Weights of a small image classifier.
Training: adamw at rate 0.0024, 12700 steps, batches of 64.
Rows from block 3 of a small image classifier, named by matrix and row number. Rows with one number belong to one channel. Each number is 500 + 25 x the weight over its row's rms, rounded and kept within 0 to 999. All counts start at 0. Numbers have three digits each.
After each channel's rows are labels from the 100 images, of 14976, where the channel reaches its highest value: "top examples" is what is common among them; "colour at peak" is the nearest of a few named colours to the mean colour under the peak. Only what is clearly more common there than usual is listed. The data: gratings and oriented noise at many angles and scales. In brackets: how many of the 100.
# r30: branch 2 reduce pointwise conv (model.blocks.3.r3.0.weight, 64x256x1x1), inputs 0-255
# b30: branch 2 3x3 conv (model.blocks.3.b3.0.weight, 96x64x3x3, transposed, each kernel summed), outputs 0-95

r30.25:465469476526518488502554510489503457507506492486480547543507484533478496475487540515476503514456460506486516509493501516511533508489474512484502479510469474485523485486490509520498481501513452486523545489511513448463489523511463512516489528448517503495499501496508507521499505445424488498498476475537476512463531486476482491536488474509510483498497510524478480490501514492493457486494522510512515482496505493454454486492518511509520461452498533507432511504513448506488515481486489493518501499581528492507525510514439492503482508497582490500458513509510529466489459483473445496490443534466471526512501461489495488506455499465467501493504448440529474518485498487467522453494453475495491470527490486483500458500466455477469489496479489497498521486491473480493487491516500
b30.25:468538475480527495470456507490479460486490480523510467485493480470518525500507545480477457527535503503485478515500523493493522512504481474454495451545467492493515446528501499475446514469519508467485469484505470504550485513497492473453500527490454508473522508502517468539481498512493542504
top examples: very coarse (89); filtered noise (43); sine grating (38)
colour at peak: black (45)

r30.30:496523511448505535486504479521513499534514507496488489508513497549458487502495493480508461518475500492475511519504526482492492503511482488497468497478474439497483499509476487530527498491523512527507516498464511523504496472520498506486516478476521447549538470483461503515480481514513491505504487504470477509479499508472501490521525507462501528450498551505550518497517493499525519521472513533501538465520489488481485441550468524465572546504501491493482489484554483535477442480512537506456515491501493478499468486477495534467459503489491533468540487483483465513520458536513489475503496490519467513485465550439488481504509502492529552462444520545467530452534490537504441455476517489514484524480524505473497504489490478478518504473521528524505535480537513552500511485510493
b30.30:494519527507515492510513518480460456464484501483459476496501486487460461493486501508502494495486529529498498545514520468498484509516479506519479536500473477468510469490501490497462483497519435545549460535491529456497483500496503488471493514490486516512525519534482479408494499450510470491
top examples: very fine (91); windowed patch (49); stripes at 75 degrees (34)
colour at peak: grey (99)

r30.58:460472507490466504531559483522494535532479474490506505540498490517501538532479544523526509463490493511510549525500493521529527507447501511496478524520498488502489472503520516493478481486494455509524438501496527507493495476495540521484502460496491460485507461495488518504521483515512507470495498501482486467494430481516466459512492545511459492502498523463545498532508453526454530497525519461487501497512519485504471452466473479450493519521457505485505483451497498456535494511495460493456496512490456469477491473471495509472509508467460522489474491524489481479506513521497478472476502485484465537483476477458472527564511522533530515499459466483522475506500511511499527503451514483460512501531493479478483489532474520484473487511502459469466505507518522513489429452499539
b30.58:505474537515473502496473498497499516494512476498482505494481486527494516546476489486505524485543476520484522491511447515533523543495490550506457564502463522552531542485509474491479532517501498528467523510489515501504484517557538491494466489456501504477517470543448493497530527471500489504
top examples: coloured (82); very coarse (48); kind: filtered noise (41); stripes at 165 degrees (32)
colour at peak: green (38)

r30.52:530517491550534476470511503497506468498536479461504539458482504480501525494491499473490521495483493488454510536499453533497532512495474492491514525532497495507505479487463487492463477515529481506513512480510487495508538534507469494512504507469555498492483492485509500476502529508486516554516458445495511504508540553488490502495544490415518528524520480517508544457484488441492503480492484541519487502521477518509510497515526527510518531474487520452483500502502500541459491467514523532526497472502516528501466541526547516522501505509521445497501540503488512472513426471514464495507498486533482530474463541504511479471489464456497527485490522447486526494492508483528528547512535529503536499515524512493492502498516503473477471464515537491557478457489515489521533488547477
b30.52:474449489469535484552471536495481508472484455534477442489474495498485469479511505503444494477466448509483474488478491475446479482474482487492519511479462497509513495485520494490471482475507525505540461501538483473504515493490479465501481461507475505489504482482487490500455486527480552514
top examples: coloured (95); dashes (52)
colour at peak: green (32)

r30.61:460516508485514498498492493492505491497519512490486502484510423516497484499504498479512475536464536510502487537507513463497530492531464466506451505497503504475550515484482512509482475496528505513443532507493491518537510447511514487475542499549542499470484483497468524508505537505496541559495507437516502502481486546512483538506513497503505521495508483453513546459491492497474497491480438573520505491567460513467474454476471529487484537518497454460490468509497492510482464483525507470485492518492488499462488464489509499526465493499501485515517502488498517474475510488516481461467499522474500503448512508436535522511511529494486491518477473497452480504492488445464492488518501483494481542520491529504502482477499487511536482505493473530453526509540464522444456492486509
b30.61:511493503495498516504504461501550513446506510436498477539522520520498481486526483463503510463506502510496471497489484496496522485503465534465475541499467521497523510485450499493475522494488465491522447475437517484458470532519527465460517481489490442490500521502501485482501516496516447509
top examples: very fine (74); stripes at 15 degrees (56); windowed patch (51)
colour at peak: grey (95)

r30.26:485480548494499507498537470519508423483540468532510508495517507511537547552510526492536535522482488502470526528496471510535556505470510536466509506545488457496481478474509528517464453512481476508508518489518521515532529544522496512519476499448496502484531480464520507510515520496500482520498473501505475518504506532493507506533500515535502502498493478522475510482518523481484514522516504514509518492520497540483476539508488464508530502477497511514507520508500463523516518524474506544525508462518501495519475542510461500527517549481527477479463463513472588445502471510535479506499466521484453549517448477527510513503488500501451535490501452444533527532501515522494538499488482485508531483523519503472510512523471508493465482470509485511524471453497514484525492455528469
b30.26:481473473514492522498517464471486492525515452479503506498509486527510525532498490481488500520501431457507486491498478468494519468487493462455462503480490473497525513454503480481492516481478565498483509493469467518478469502514431486472467479487461473479497457470494482533518490523476541492
top examples: coloured (100); stripes at 165 degrees (45); kind: sine grating (42); stripes at 150 degrees (36)
colour at peak: green (26)

r30.50:520511514483467479489427492491528471493479459519489422456498528480536521513509479489511467488539458520517520466497489517495513499492547532510469478496477447530454506503527524474496527500488539460452525526493502517519486459492507451461484488511482489497473525520475496509501468494499518491484524475496523469551514449497502498485499502512497455487449465511488485503447493506514489517519536460519467513482512509521528526477496524520471463502490527505482502475469531481530499484508475484464513529478468461515507494482488479508494532462489499510486475480470511510481488509506471488519486526489488484482532508476541498481514510527474489527467474470485500515482484499480497472488477480488501511526483542453483478502485518403521492444506521482549440441494490478501509509545497
b30.50:486468469435572461523484491518462465516501525491476515464508477471506500476508495541470469468568509527509495519508494469460474478518517495505477518477507502516479500496496495504539487483491548493480516496522495498549523486499456494504529529506481509510471464465511480490471486541472498498
top examples: coloured (94); very coarse (74); kind: windowed patch (45); stripes at 0 degrees (35)
colour at peak: grey (95)

r30.38:476465515494498478492540474493503470464507491468475543481513481489505479467514502497539502500487491466480456541516455475514531482453472493468506501521506497459514515495509464544479460485479471474449503464498552472537514516511485511484474507454489524499509474485501500528510534471470435536492472437502478526462495504456507531525503451515523469467506482497487492427496473468500487515519456497498510487515511527474480536511492493494503495464503482468480538488483461537497500504512510506543488470540522506483496526501439509501466514461543516486485493494510528500501460496508436485488463545479482517478455519490480525514465518468494512442497479476515507463511493470463521467516488514515530490506476510474509486488494483514470495523499493508463508490445479481489485443512507
b30.38:465515486505441480473447502521507480478453485535500500494478468491519516483467521515495476509480471477496512476493502518485503497489494480491480480492490486510518472537493556517479523478541461468486486476512447473549502501506491485461515506503433500482537500502510462545475479490474561504
top examples: very coarse (63)
colour at peak: black (29)

r30.63:554508493446487503477468478499495498521489476488508491480501552516492545494490485497472471499501459514503475497473494495502491508535516522475468482525481469530479514505504497478521533478513539465489484472531484465487452472491496471480496502515480492459466506520478507494487451488477522497446524459468521460512476480521533486478536485467497487429451458516501476479460499480515488453491483515472495475491523476527500500449503513493527479487487463460447469466543531488470510410469503497470500549470480469507487487455457493496483521467469468478490488515482468475481489507482441484520465518511508521483514501488526473498495474486447517511470486478480500521509489500488462460498517467492481498555490539503513498466494524469492491480510473493513472480491476485503491524520543
b30.63:483487539501530458475512510476459482515490490464439495506559446458487492487515467543503494499512510487491530477493489521517468489517513555549517486508504523488480531521510514501503487521487537474463531517464485485484464497453528520491483528461534504483491531464506525484496511530525491484
top examples: very coarse (59); sine grating (57); stripes at 165 degrees (35)
colour at peak: grey (94)

r30.5:501546495530497494450488498483533482480480496463461504446475525492482489478499500469493480502483478543498529499514485540501511512515482500501490474491462502512487509474463510526503476488500518516485522483534485500521538517489475453522483514504531493470488521528494506509493469492471510529486521428507516473501528548474500500484523532445521470525471501533473473437458486510529511493508482513540449528471516537486517509483530538510462486511495505423482472512471514504521506461470471502474565526482460472512487494488491498521481523470477512528512475482484507520537482507495476501505492499489476486457527531516527491492538512488496514528483441498478525514492502485488463483520460501507481553523487541457436515500506501430498498448469530472510489454488517509495537506502517
b30.5:455502536457539497483464557532472485523494506484510503474508467449502462532488491527450468473506560522521501491491495461452477493503488511508481476466501492546490479488528517520497487508489521508461484525521503488522511488473513473506504515508483539503443509505515491491443489496494536474
top examples: coloured (82); very coarse (43); stripes at 150 degrees (25)
colour at peak: purple (35)

r30.59:529506456547513504478504504517506503488505512508507499519469518508460484514499489498471465509488495489476513523467468501477501474500487487478499506485520496471498548468493463498497485484515491529466443509447518508545517475497473470459540471494524529554506514489455503485482510510496499522460490455433481492504469474491536506499490482467549513475471555487536493450467490444506497497497471496487524481508451496472521457551508538459541511517450457411517476469535497511462504451499477484485501511535516513489475487513501523530465505480523473517515500466524518523493472502494493489523481528519512498495478514465498493493474479496472517483467496537477506501487527502513469507490491480526525486532479526473484530496496515511527470559512523518528543538460508520510498509545531
b30.59:513479480541461518529516493501514511553485518509508535507507506512479489562432491482516494484486483485480513530466474506498490472468501517551469526485481535441524502493510504530521534515488467489559507541488541507498514475523513504512508520466488513523488488530459513491475491488522552504
top examples: very fine (57); filtered noise (45); stripes at 90 degrees (31)
colour at peak: grey (96)

r30.54:479500464541483501449517518497491479485475516445449508529483477503443461465489550484477453467454481528477524514552515550485497513479476470533469484479493483482467517486506483537481475481534474506517467491493515480519464476503515496450470497506522506512500493502501477507511515481489496516469501509445502492514485483501459499495487495486517532486505506450490530476505502495464492496490477507520509473526449503501489482542491549478510498500453462510499511495487513520498478513536487515462506504511473473505455484490477515537514473478478503506523506483461489528498497538478509449482500515477479456514457511471521510534474534520510552506475495540466470519490489487461462417531498498462487552534482536523513488528495465470503524483476498481499546524535487532490474538481518
b30.54:496505518504498464473486483538509490480506487500478516504482494465489454530445514496486510441497496505473489491514494508498504482467461505470466502500466518514535503470507447515449543520527518490525477516442525486482505483515510473509492506474509489462522488532490466460488508422526541481
top examples: coloured (86); very coarse (71); windowed patch (40); kind: filtered noise (36)
colour at peak: purple (27)

r30.2:516524483484491485467466526484479522514462493473497490488480483480490481499475498464480488499507514515510519511444498478493498499492496494506455515473498520480505549497490515485501499486523512542524440552508500521524518444485459506497508466537537501503499521529489495499516519510503505502473543492449463502475453551517478533482465466516481535493483493401519521504485495500443522470463514528521471496529451513456457455507491468511451564536429489508513491552458472516480482523540473498495512498493474463461505496523507509470527501497462470461493538495481476503482509499463504498525477497523484478532473506505480457492505492514511516455478543489495503515500505502517445543512532510499542520498502498443503514499506513491496498499525521533517508477503494504526511492521506
b30.2:518511480491479487563502484508473465522529505528432529483490524497526492470481533480492503486487480455512495497520503489506491490489495489491411548493496501513508466493465458487490528493539496527553519493527495481497503528517462488480487484485447498476519485506477465505499460494460523478
top examples: very fine (86); stripes at 15 degrees (45); stripes at 30 degrees (40)
colour at peak: grey (99)